From a checkpoint of a small model that answers yes/no questions on an image's attributes.
Model: encoder norm layernorm, encoder depths [2, 4, 2], fusion encoder width 128, fusion encoder activation gelu.
Training: adamw at rate 0.00086, 16800 steps, batches of 384.
Data: trained on single printed letters, digits and signs in grey, bent and noisy, 197500 training examples, 32.7 epochs.
Rows from block 2 of the fusion encoder of a small model that answers yes/no questions on an image's attributes, named by matrix and row number. Rows with one number belong to one neuron. Each number is 500 + 50 x the weight over its row's rms, rounded and kept within 0 to 999. All counts start at 0. Numbers have three digits each.
After each neuron's rows are labels from the 100 texts, of 14848, where the neuron reaches its highest value: "tokens" is the input token at the peak. Only what is clearly more common there than usual is listed. The data: single printed letters, digits and signs in grey, bent and noisy.
# fc1: MLP up (fusion_encoder.blocks.2.mlp.fc1.weight, 768x128), inputs 0-63
# fc2: MLP down (fusion_encoder.blocks.2.mlp.fc2.weight, 128x768, transposed), outputs 0-63

fc1.241:511452593458522536411608497507409485488516501600489516559518517608488449540569482547458548447505502495508490492466446506475514417470496430565545486504550580557460567495546497518570539511457506
fc2.241:398528530452473491501505502426518482520513494610466527500473472368483505464567453607520484547420547431521495583477497566410479619567453494523592472493465464496529490447454392496467530486518466
tokens: "dark on light"

fc1.66:493465514468597557448440384493526470508528556480522430530409488467510441462483492448582423410490528483535561509472491492574602420539441494426586488387476498542598522417473522535532567586538529
fc2.66:434481464479513488458435547526544524475611570507427527618534495445427529544446548565467519554392563496542471580468469583512486461593471613468506471390622442548586542436452543507548545671512486
tokens: "small letter"; "the character i"; "the character w"; "the character @"

fc1.560:480540511476489590481507395392445483487481454452522465480434484512450471446438474446545485516465509499479443566431498538506314454556539540500483502486594452571509571524465542486469518498495478
fc2.560:515421456489498467415508520528540500440542624447471443410472480541491466485479515514532541580446487559541468456453601492500474451624520559475520500455542440477595556490446488514473433545443477
tokens: "the character o"; "the character a"; "the character +"

fc1.724:432426541561404461558459452454524577575454468505441444461451464540516557536597532519448487428574505504442446481487473560504411497562525476537495520472443529553534501477513423442556552525561449
fc2.724:488535493567533449539483549468564534403521531474505460511486493429494511490514496502521446507501486536488456450446443494465486521598510527521428590622454405335600543583518501511465503626499512
tokens: "monospaced"

fc1.284:451482471544506469607484502442496568472518520441499519476522386565575483549520482590523547492446469433496609514645554523496497419490495499506507487434523538489409562489550507463543512480521417
fc2.284:496522471493533556487516579594384506541501454456481567455516533524488476517396530499491533504621464590514445539468533376490529456406468422481438551496460486590545463508505540605515505453476618
tokens: "bold"

fc1.548:446379515539483520534482463414498472465456518496538555474512522647507558410561465552454482447481619459463553421509461560476513494468503385526545481464493522500440577463570458482491461470508486
fc2.548:554548522548537498413511494514487499502533531434472470451497546507457499477416572457537523500518488559534519428496460442622540503487584558353532490473522516421501413540451500489427487544493502
tokens: "the character -"; "serif"; "the character O"

fc1.290:419425525518439464581378453497540536605456414479458438449455530566514552517534567546471433407563463489455445492450468499500457470552504482549478485493432526562500456449522455429561532491555453
fc2.290:514519478546490461491483503481614475438510559475453501519474432358462539531485471479559487534433484466500416421468444511469431533613500572544456567542414428345522606537528460508420519632462506
tokens: "monospaced"

fc1.732:477487609538546434523506416388485543459502549566623496531428515557481442497507471530475484493471543418473583441523421490481498481504540461445491403519529528510449486483560466528534420453523476
fc2.732:533542443533501587538546498533507538473559483531467551525520501483531477445496464447490496471511495572528532491515502544448585587470450586549564608520449339454517474457492594560457445532429542
tokens: "the character W"; "the character H"; "the character V"; "the character R"

fc1.73:494509563504515435652495417418481549492437502497587536534483488545471483444561454513465459518500551413411557392522415549415507534504523488433566488512512497516463482452541432488539431481502491
fc2.73:600523481542513557596527470505482542493526505489435483549493517478457492449469484393479488468496521533571527463480460516521558593517479552480527569510508420359471486495500609512442426621423520
tokens: "the character W"; "the character w"; "the character g"

fc1.612:479505596582507445526498377407457518528458528612602481530437479516475438500505473510488533478497585397483619435507471474478486497536563432435506436474542505499483491456563416547545410490504509
fc2.612:481537446543496572539535477500518574482526474552480538527496518484536481420527494503467501475498521579480563481534493549407573589457431569530623569521451351467527471445472547560499422508447540
tokens: "the character W"; "the character M"; "the character Y"; "the character V"

fc1.90:469531550472573477420496403416534554490523487543421433459421474480465467484504471523594455392515514515446557488481331492524415473494533448486539461474602509571499569413510474441511563499601577
fc2.90:454416420562521518405492565507541489504525508439382474468560459501551436547461525504501473416474565493538555490438534425609528499642482563500501544457656410489463569493546580511506535635456497
tokens: "dark on light"; "the character ?"

fc1.197:422449541456478510613479371486488478505452499494566420475520545568529518446548480565418463492590546427474573480544531599424475546550481509418569508523560524565409536488536372484532460513594464
fc2.197:519549546565500549483560453462559459438396616484490479555464477505438564424474504480422492464434587488502544402516419492588528476455495547436477520502435434418457489504448426530526488578486555
tokens: "the character @"; "the character e"

fc1.85:373458567472545536420494429426436488464470505499549484448416505577530522451540487608450513477476570555464548475515460508436480415489535444519522416490480494547480561459481451538611455464495522
fc2.85:407535561462473520434518451543490446436493545503489499551479471516462501533483550605449491393516451502473432500447467485536575454506485542517431538441615580612483550390490493503596573443543467
tokens: "the character #"; "the character @"; "the character ="

fc1.343:510558552534462579457461464441530492502541479561450505522419558423513505492431455459644461480552458494512470519556446475504601483500522458513499517486569423533550487446552436563447471539544602
fc2.343:496511447487548534511511562526491458512581525491397465508489575620587462461488430457486558447493516540534482452485552490485620465629537546534490518496525437575468498476492580500528497500522499
tokens: "monospaced"

fc1.16:472468506512461473700510439461502542545437467511589555487529517567497454444600459505443464499527591405458558411521465578458493558532469467467585493460535518495438509457576441517511414487534484
fc2.16:573504553541516538579541460517458524489490516509493464555481507488493492430493471426471526459503545517530591409524454505489550559490502539414533531492552460348436486524487572486470386627447495
tokens: "the character W"; "the character M"; "the character w"

fc1.289:538524501466596604468383480521570389514542459536429402417557479460513493490554485465584493382483487535526514536505479500480577388524563462497535489487543563527541512484489538556487573479535445
fc2.289:555438449490510494500538507544549461531525611462523537465533524531528469551492468465581466414400525471575443564426521516430547412565553547424519529424524492514503514427466404479427427668466502
tokens: "the character o"; "serif"; "the character u"; "the character q"

fc1.506:441550544470488518509554395445464534576493490498480433484419556506516535491524493432499476535454522465474441496449535528481449529438380523507445463443577443512613533452493513464481543483673566
fc2.506:487494450417522585474490483557520524446570642478412458467505449572600431442509472585482459549558552477640509527436583436544467507470502577480605551491518462352509509542500454503449536540425485
tokens: "the character y"; "the character w"; "the character v"; "the character S"

fc1.695:479525511550488475434448532494505553520577536503455567489539524478544540380505473487490487548521379504441572429489463453495563505522439496470445386504502453565539405496546544424514514572545460
fc2.695:511469506574471478467492505530489514491554322418476574604550566572491507502484514463386487464463513500564536463504395527544531540516436473552479533423519486422418444570614501488437426499519498
tokens: "capital"; "the character f"; "digit"; "the character ="

fc1.165:571508573425549612602479512481491431456462502541483427516545465423580508497518553465498490589544536452487595596564590497478611457492487438568455527520500547538531465450502513474471429509581468
fc2.165:520552547492459527571465522530522516484607460485540381522492473414516530456538456547462416457502506463578495524490491462459523376386484433474479468458506478423440548619496419497500546550453514
tokens: "capital"; "the character Z"; "the character 1"; "the character Q"

fc1.242:459503471589478461412511499519513560399519478458476566540442461560537471459473515529480514530391540517590550505536407505488525426458423445513548417492551594607463560399503521557564508481408543
fc2.242:365503437472509498563508538445434587513552539485526531517521560498457381531579538625505436371417485534451479628475530486547556452508511467545527500548497434484601401506483561488525454403492474
tokens: "bold"; "monospaced"

fc1.189:472498574458522482419520433348510502468529585540545434451431532549542462448503478545434502499429550566469538482525469531443496427572509493454463418568441468446414438487535421510558443474477495
fc2.189:461534521520440564528526546572479474478559430494526525432554414548582465528512506518504507432545361542524442536566551561517547534517482557506414543457551483541507556498570501600494497465502547
tokens: "dark on light"; "the character #"; "the character ="; "the character !"

fc1.266:445470506490550520508456512379474441527493462518461448554495551449537572504397508420583499402526598450537584582511474336461518510501472482454520496473550451563508486348473444449476474558547611
fc2.266:414453481578538516513480573513556502495625562498409493598525526519549471531486506581505532486494551449545481431508474477450571476495542616439498523487575456479512547495533618487537528613519516
tokens: "the character o"; "the character 0"; "the character O"

fc1.633:413448519562462485633464507420480570470500525440526493495489354546571465507532491582508555513462484428523595533647549528484514487528483486458497494416520532512419581473551473476550493507486462
fc2.633:445510492467533544473552601597466471536449499473463574453488576451463528513424519544497523523589530590490448464429487371500479395413427452492420556551415446566574417527499527564542522464482569
tokens: "bold"; "dark on light"

fc1.46:367492547494544502585444416460560520509412437495526550461462493520608517527480516617441415501512537413455502495502482501421414488551423518515523520487460509589459568421522465451590527440518450
fc2.46:501584547450580449391503544476536521509569542505459508412510506608410477501409497501476506500453438505556463422474413433440503362578540558473526445484423468377582390502561367529506501514453511
tokens: "the character G"; "the character ="; "the character -"; "the character U"

fc1.262:419532563481469449484472511481611518487443472439488510438496519473557549487516511593503424525470464421432414502527537520502476435499535553491478532540423527532491512420446414405539564436572396
fc2.262:447516567406537440463483490466472458489488512516408523596434492473424550456500525557514521468401447438534468551469498520471504520496481517553525509476618484527484644466460461486569571602446506
tokens: "digit"; "capital"

fc1.8:482470528433530506474390440460511489604552470489465521458568483530504453465476514552482470493546419483474471546453586577411454519584569591482587446464464456509472479407575385483497483463459439
fc2.8:529450478581491481463509513564520471473556421547572447547493505590524589507510470498509560553496553491562550495545501544581564521460458435453430442499561563543463584609550586405436504573491445
tokens: "the character @"; "the character 0"; "the character 6"

fc1.128:494494505508578515484467525442546542510516545560552571481550499491509471469442511521466473516496528503428476485460510557323504509506476536596583556542448438495507510337563448415509445494479420
fc2.128:559598479535544412568472503489499490524550486535563507503555632502447511461477526452545416534487500467463481465438515489566497591483483469485543539551557522498609542561512538397387423490545435
tokens: "the character o"; "the character J"

fc1.369:453480529416531522546384457493474474603516466459489574446569481526581450471468545584478497518525447491459485522450536542465442532560549557509590462462473469552465458410494477462503484413456422
fc2.369:558431484552474456520482510519516432464543442548547442588523495484528572484508461499520519625514568485616524491511501530563493571472462460454432481533582546474502594611539555411398497614506452
tokens: "the character i"; "the character 0"; "the character u"; "the character 6"

fc1.534:416519531511534588539491469581452471572433441520582578483531560539541492585480531579438501469624523500424481466459539494479500490458451528525505560453520556663507521490525522565617498430568541
fc2.534:445457490510413537496514492396522589499546612454473451473474385562527426587525495568414494424535462541524437592478499632513624455569531515483527461455504582522441524475540494525559506538540492
tokens: "capital"; "small letter"

fc1.78:470511510537596449524538468490524495546513551551519444540427566555496494560486517503542388368437501440608627540495521525527544460505491556462449475516539424546509495397406533457458530567492551
fc2.78:485448480562547482478441589482578528467659554475427541502554492501516461507489513578510537394447555515519450542469476553458589580561505577455511498513510491429516589497478589491484489555499534
tokens: "the character o"; "the character r"; "the character v"; "the character n"

fc1.76:496463557492445490571463463493579455521512551478457490467483517512456467563471484449517373506481474544588537528497465489507607496577529549524505434480481506573468640504369561513456469520543510
fc2.76:465473502387531519446408567499557512452532620537430406400488450515519567503462543547496479498513542536587458548467495495522484468591445548435538456503587485459520553556518442507485529576437491
tokens: "the character w"; "the character k"; "the character i"; "the character v"

fc1.627:442428501559517535513411439400446558544451476532596498489543444552579454496456549579467467500520484543368526472542522504422460520505539526521571529497387479501486475387528457492516428424495496
fc2.627:560496422493536424498512545462542501491555527532461549526504604473420503447460469463553478629418549488619451498437470496590448548521488460511519481594464487450564451570483522479409490557462500
tokens: "digit"; "small letter"

fc1.658:478523507549540484474474405403545541430528487463459478463375530484486547564442464553558526482511528428528449510493464441543539498488465562495555466516574526481491478371509509444496456504518596
fc2.658:444513420562505490447436520458565533529556528541395522494558493581456468551458542535495511492452576432596527471505489509583446466586473582422469524482639411589477548505417551500512482615556493
tokens: "the character @"; "the character w"; "the character o"

fc1.701:461445502493565503420529485515510544456458446563479510581410504590482485522484567551428543559509515473485504544482403485505507472441483471572528465484513552641492588429516490485611558474445449
fc2.701:397524470450481443525492531509471531506534486508484615477529492473518433512583431611559472483491507426498511586482533475421516474498513484569562460529565531515565549429484442429495512456486430
tokens: "dark on light"

fc1.324:465506493522530424497598411454495523420522510455474476600482541534515513477424486504443551470459456505538499498448460500531476530447487501553508565478464461502525411412439436452441486427638503
fc2.324:423454483549451395484447594508513538441551514517437470538539463544530511566508549577476458453558464471528494544498456462642573571466459447504448572518514455522473458589579548489374503665489482
tokens: "serif"

fc1.148:514489442554560390399430445533437482522570515429427469594479515500431444515520466536552518512419516458535406465521417430521565434479441497456511514553442498583524582545533459544461515492445467
fc2.148:463459479531535471455436508527542479434518559451326509437528498598489523471460492570565538590420504518520494506442532549527367472597539600522600544492598454530548456495585499507412548542539477
tokens: "the character i"; "bold"; "the character G"; "the character Y"

fc1.55:474497516517454465543403461445550559546571447482432443481545436501514460519466536537502445483519439463531463520542535568421512539562543624466569503467489459492465485381548447432486484513460404
fc2.55:427514587490456473439580527576510431455523464579545544592456480445468532486553468578502603431482576485488606492461445470544572404472496501499370491482579549590514486527506560418532540429475438
tokens: "the character W"; "the character w"; "the character M"

fc1.723:516505519482501420489438496528480435464543471574485470509518502625458514472585510506475586551464485468430558540450579483581479493481413477524536529447443547471519517507584492463517446447508486
fc2.723:543467424533500515496592498551494522511505441525524517517497421411532519436488523521520443450431508427587491495495542471525451462448515455498563590547579490403440499522542466484371471606533487
tokens: "dark on light"

fc1.515:497465494498497465442438475445379467455479520520486411585421510468456393430446509515490503521429497384436468500502501437467436478499456557503539443436520544562590641475511431458435518414514566
fc2.515:490495480529505525466458495495487531445544561453422511496525421461517477423507545560533499576507549509509429472492602473584408460541466642430568515520668483404542513500566474510433543565539476
tokens: "the character 3"; "the character o"; "serif"

fc1.157:527504530525514472447439406541538497526523486562535446472463530488535465489551445512529385525501480470520561536527372387515518469546499475545442432486550504564569532348527545551518566486527588
fc2.157:452568469548468526434456546515460533459617511414446506500577456455561493458507522578405486468470557464554514559463547488511512485616486552584518538456578469387522442494538518475437536676537507
tokens: "dark on light"

fc1.533:476464518497532538494546408429539500553590540470431454401453476544533508492489521459483494333458430478541453510472448505477520472457553506489564504494499417609502608457443542548462488568457471
fc2.533:484434476486537552367479486479551459476561581436450449527511524522488472518476542510556456450438574470648515487447459535549484457661481549462596494474593487517491638489456558517483472525427502
tokens: "the character w"; "the character v"; "the character %"; "the character @"

fc1.720:465587569475535492472475556413549499511527526470464566401542475499567490511474449537519364528510446389516400503486601519429518498528495531509463531536402481423491519447529471431501526471547446
fc2.720:423464544496492485517546463485457461498516439545499457527449540593506494423614553575490554431497517483512550609574551547509537548511503420493519413466621491563480566563483511445544572470459466
tokens: "capital"; "digit"

fc1.3:514466474418492585461544428485593595525429554530454486519390462526499567570504490534555431483579555404533608507543497376506543476494494483490496532483501486540475390382469533442504449477671554
fc2.3:414456500552505509542420561506506501520635463523456455594589464445489438599477499564467425446478547463550506546444466466543574540444416539501466542499556490467456482538575578493448531592519501
tokens: "serif"; "digit"

fc1.541:447499416616546568536489431480512631491538460503529544532470463552529490542420514535463537444485476570519513543538530553452511514476405468558582500446540536553426585445581541550563505523458536
fc2.541:441529588458476494480548540401520498492532585555575485472517549473471476435594467558502443521428559491445548462499450502466454397508519500467478435598459430436566459577480407524465400500509494
tokens: "capital"; "bold"; "small letter"

fc1.430:475554455539487548618516389483545502444449470450500474530462491610570494513490529546425509435469531464506566462629449476505510414433423474476512466512531534567457621489484515501581546488471493
fc2.430:468548498540495499554449508505535505578537443581533385437518531431425555531531503510541438519530469478522426440531520513508450573554459514440517533477480443410577481600520426490400456571509484
tokens: "sans-serif"

fc1.621:395467533497531545458496412397438503443508493472518471528431506636555490463548488601455522458477534534557550509527451504456486444464514409526518423460549524533449651472509504553628481493485526
fc2.621:361515537473481543435516439504466487452483530549567527566505440491500440597503456641477498435509444461429448555459504543502584460535472536546486542446560548622476566386513490498588544446535463
tokens: "the character #"; "the character !"; "the character @"

fc1.39:543535539518605529427484522462583510465592481489460436555433491459566442492562438556504452468452382587478446534413496461448521525564492525457439475466527502539457492433465437542425550543514551
fc2.39:501512431579472504436425507548568538487630454486464442564535535524535440484485536478500452429486451502541561401453488487571469491627513453500429493478487505528433567604528525512446420580505495
tokens: "the character -"; "the character ="

fc1.80:482506491560601432444467503498475436505523501582483497575456447563408430455428440520497565448544493509551457544530475519564476458484503491477524516562517392574505470498529544542421482507542475
fc2.80:517464445510595511410565575467514499427573572439351481433520483482477470486471493468564543437395451537577452516448506502543491424589493524443540555434494418505541508449590524493421463635517505
tokens: "the character -"; "the character ="; "the character +"

fc1.476:508443523546569591448425446509504445538577517592485431467483493496335542512504495452524461394480449539540470514560457565451505527574564476465604451502500498512463561432527509431535584530411517
fc2.476:477444418490516522417466600575538454482599574506388480519521498506434510530468487524550521515378522512541445583422483587495419482661462556471538459432578449469520578511444501515475464666468486
tokens: "the character w"; "the character v"; "the character W"; "the character u"

fc1.699:466511524524519503511437418482530566486506468577415426544457508502450413517418443503499486397457481533491462465462418554556534434493623588400602440433477466546574507489414507462462469545517583
fc2.699:500466457509503485436405562523545469451587572524425532500515539492435559552470583517467539525387580546538467530495495555547473437645525526433482451413539473572564529423458546504500481608485503
tokens: "the character i"; "the character @"; "the character w"

fc1.53:436444456519529492573404483548538539547445407446479433540429562535474501477457625538462420454440455451475419556486461466546445537521496474532495419498448492563465365446455546478577549422500482
fc2.53:480505499551436475380456434531584402442535590543470439516494392406470574548467463528530563576477519507512474428515439544502450544575522567512540500403459485497479581477500479488423501578401488
tokens: "monospaced"; "serif"

fc1.28:441473463462526393466515431433520536533552607570484502557426513525550467484541494522579420469497471468550472478447476464557486468474551614458537420439514596494513569447438532484444499522478575
fc2.28:462457437538500475454408480469591582457540572533417502404571526578501516526482563603434490427460579451595480498461552472543532469559519553466537560462595484563524594485429505497462513498534509
tokens: "the character @"; "the character !"

fc1.17:517528401484488424502409525563523499497506541437508481671516517556501447557477487538490523649560574547531600449429463446524497490497537472504465460489480557512523454508422455454496462490577406
fc2.17:445493595546463365524455528488545540450490464528453490484509450513510564571529489585417482517529435503546467611501468489603500508362438489419466565469531454425507420578577511485416511609571479
tokens: "serif"; "the character 1"; "monospaced"

fc1.493:573457570500501465458456339452487495505557520488402518445502549490534504485485474516559474472474518527545435531545467494492624399530539519463520418491517559571481461455480587420507463487431469
fc2.493:487403449512540441452482517473523447503644553527429504520557548515471498574462541566497492450389499492610407522465519552499528453578546537482495492415500494645548533459525418490448487679462507
tokens: "the character @"; "the character !"; "serif"; "the character ="

fc1.233:492577509430543388439472565464526538460570505515506399461532466502543559565568516465505529425487515455520535535476417497565487510498469538533503404485525555499568552436529388480550487503530536
fc2.233:564537443560492467500497561500490515525501542425507531402561499452549487471582578443365483396435549501576492446500604435545617436577500482413534556441620410433427507474549481482453558520530519
tokens: "serif"; "sans-serif"

fc1.168:439389558523542530484480417405525450519496568595416454491500520553418435455421584463505423393434465500539515527541410505444512436489543542469581467457563511595476529527494491450482533597481529
fc2.168:468441467556551560409471560556544512459583572478401466526524522470515510463472470570569489429360535516552468494420466513485499475654522559445583523448606525445591598456417518520459516591454503
tokens: "the character w"; "the character u"; "the character o"; "the character v"

fc1.406:438484439484595380468429488477460452491520550573449504485561504512541529502497513488469557573480546390417488503519474436552613386530505442466503438567548576561545485511512422402528531497492563
fc2.406:554424506577461492566547531584537516505516491465466461461606406542545484517478542594386475428429531432520484507432513454501539493462497473482543496472586457457508467505573416477442530646499493
tokens: "the character J"; "the character 1"; "the character C"; "the character f"

fc1.607:486390488461447515576526489490510505525414440472520445475479510637525506488548535532463551484522498451458498441584503550537480485491535441455589398459556553557417553537486456467582516463570467
fc2.607:423508432559517491508466552589519530563519401532538486385542505448538516466496492549589568615630464539503533469569574474483482635476501460430590504484520479439563463558502486495416464484536484
tokens: "serif"

fc1.34:534491564584569447422525464457483402480600507432498418480472487485505476513452496481496431529516428522583423471448570616575480475500547438542545507463553448532546522514461375563404556470400442
fc2.34:545604460460470486465502510491580503475510612495441497428483555582475479484494557421498557563480460551542452492474607511509508376600539500441489489392520406607540546500403434497488502559505495
tokens: "monospaced"; "serif"; "the character !"; "digit"

fc1.270:456479486529467515559493400533510485497423441441494451520456550625532522514554525517400536438504527517514544443544444516541507424443476458476462495511544550602448611518502533561633526544525557
fc2.270:401543526572500507542479498422503545587524401596540477453516513425486530482611523584554447504494494410485465532474589547489489643531454393521544490436532551480569559504525444510446497438595472
tokens: "dark on light"; "serif"; "monospaced"

fc1.490:439458528502500469546405440546523479584485447462465428529443514554479529468447594558481459466487498467482479495457463477521421497538524516521454485414498523577480451419475491416559542424523417
fc2.490:479519562497416491425458462521590393471528550510497421555510393376419562548510475513517527492411478430488454445524446552518442465555539610529453514429458468480466608490493446493461514593457496
tokens: "bold"

fc1.261:447553484472529561519518465568473480577532464508558541419562526529567462665480499557530501532552463532467462560488599505517445447521439541536532555443522577629494557493570525490547552472609462
fc2.261:496461424523515531483510450496519519523513499477471442527469493547475499462395498499466553498543453598535457577482544522490563607491527494478496572515426444520470438414530461577449514529423576
tokens: "small letter"; "capital"

fc1.394:481470547561503496477492509449461568629498394504473533424490500557503488564527616515505471432535461465440487493515536490501450466448581535517534426421439512469495490495518435486518523533586465
fc2.394:464589430526588408477472539473514568429504558505582539514502589454495496437416489541526457569450503596447513448436445439462505530491428472480506572621483456443581438485508563480462433502436490
tokens: "serif"; "sans-serif"

fc1.520:524483504486536394414510397426515547557491564522455419522377554572463472518440497542535453401495524581535479531508462459553532530436451572520486450501569430496503512384472552516491453550485591
fc2.520:447429501506519490380434519452532561422599541483407525499551462547504540595432532551459446500455544515564469537420502514580493542557548592479539500468607453630503536526502532500432548587493494
tokens: "serif"; "the character +"; "the character -"; "the character @"

fc1.458:527597541486433538483417552480547554475621488426468545515512476511491499514489478494573548585422447543481458576451529573523434506578553440502431578524506485599512498556480465433466477495485554
fc2.458:570529472466470508545564416503524447458496424422441607545450648559512475461491507437442474566492493473541473502497498496445542477466546542471456534402441454587508489472563507499450428420522470
tokens: "bold"; "capital"; "the character ="; "digit"

fc1.528:373513492456579510563471444522526546504434485510557494469468584540561480491459581621450409514539511454422498532505543524452521493450459511504567534549480531649454568429450505550622486389571505
fc2.528:496485429462459511500488584480546568583578480450406545371518436545490460526485501502491530472474453482573404537477543541543566426570582513562469456449419474377514408513539487507504528512466506
tokens: "capital"

fc1.56:481467449437463519615508488433583529538382479475463496473390498469544522481562505524478511480474543461496438554517494526503465536490437449596505482521392465490412461467454460440544588393498443
fc2.56:484578640470551538385514572548444466478558519491475426547503518569451490428496537521484462464518454500493539464491442471491587463445580537409459467540556510463549502570433498550501432558531563
tokens: "the character #"; "the character %"

fc1.714:507465474456514591495592419380568476458549494519492527472404457535493429466528501514466423362572504453537584542459396475545499486447488509436474466456482553550562546496464496477481511490554525
fc2.714:453390486506545567424450619538561506505599597513441396481526493462461473596502522512493501403513519496463506464491481492504605440587488481470538506506586529459584623438465549517468505594436504
tokens: "the character @"; "the character %"; "monospaced"

fc1.110:453467520544590506499393417457562402514536492492482431581552498479430498490440510442551525459458497504454445519549492507499546398532544429591541486442528499547538551526472423483469594436426592
fc2.110:507457495443490500410457538562533451475536639420403475540527481540503512504491551515539555598437530547548423518476560534483401473672488599429508424451578484510602507500469443494480563650483491
tokens: "the character o"; "the character l"

fc1.416:357505548467482487581440430481571498537449523475547511426499453521578511520460506630444484515545502441461489471523522523421436477574503549470517492467450494562473474400542429446585510417507429
fc2.416:507604529380581487423516560518490495490550510460394561468465485490353493489458513489527520481428466466565449443420396393526439373491562560547492477522461502423587438487503414560513507528466558
tokens: "the character #"; "the character ="; "the character m"

fc1.655:468408527487374462582561495436572501502478536540450540467467372491494536558597466508549552468458551481534518539591483599499474524630488484525529444448464411487531483500519434481528555470451482
fc2.655:365534437503545516586440499531486532499445473415525452507496565429540477462465553640516445496564505513408473487481507466503489551450464508461501605586570496493468486473447581481536463449533483
tokens: "sans-serif"

fc1.291:506424501496560575544426453438567470513506555553543417582480581499466572506535501539559471440488539554611526501478499410546582395503563563478575471516501523518501471452462459445470490531507548
fc2.291:502399497556506477484449544515540488517653481488485464569559521511532526488453514601483407347447516508580427529508486556475528540512477552452508447482505562495512531536482504481504530677470526
tokens: "the character G"; "capital"; "the character C"

fc1.748:482426510450511542476568482382559406469556542472538561452390536477516517482504536435466470441504475456608453527511536473583539584467487532463527475493586471566558569451487449576572437486535429
fc2.748:491394518510509467445458520524482493456580648483436444396501489493555455581553481543528522450451484515511466449424514514479509515492524576449561552552488585405578556540475479504408566505454487
tokens: "capital"; "small letter"

fc1.196:394451519507546549477484340471436502489487493518564465515453502588548517486564508602423491451506564536502528478510470498516497444472516424502524460434531516558427588474509542535643451481463537
fc2.196:393547547454428525416563504508509442428531551526482536522498442445489498572536445622490501439521440524463438533430503542508569473450470533578507558453565580608515598441457509488517579463539447
tokens: "the character #"; "the character ="; "the character L"; "the character 9"

fc1.389:448504532504608515469474515455539514526455528525526536453523487459542471481393529553465450555538517518390485492507527492362420533534497572529551537501314436473526445437485448478498459519494490
fc2.389:512495435581528396542467545437507538520550483524617559488551616564455473461485515498518483556371487469517437533515528507573465565568504418476505459576520507511585468586569492452472415470506479
tokens: "small letter"; "digit"

fc1.403:453355507560417505535429488436525556599451415532454462460469487552486565516611559522460471404598481522464481502470463534489452504504512434552493462464401528556527472497498459493545532523573477
fc2.403:507543490620498474543490489507597519384469538467481443506466455406524536476497502474512476539511519531483471421491420518466477567597484548473433598581452416339543569533500482516449513609463515
tokens: "monospaced"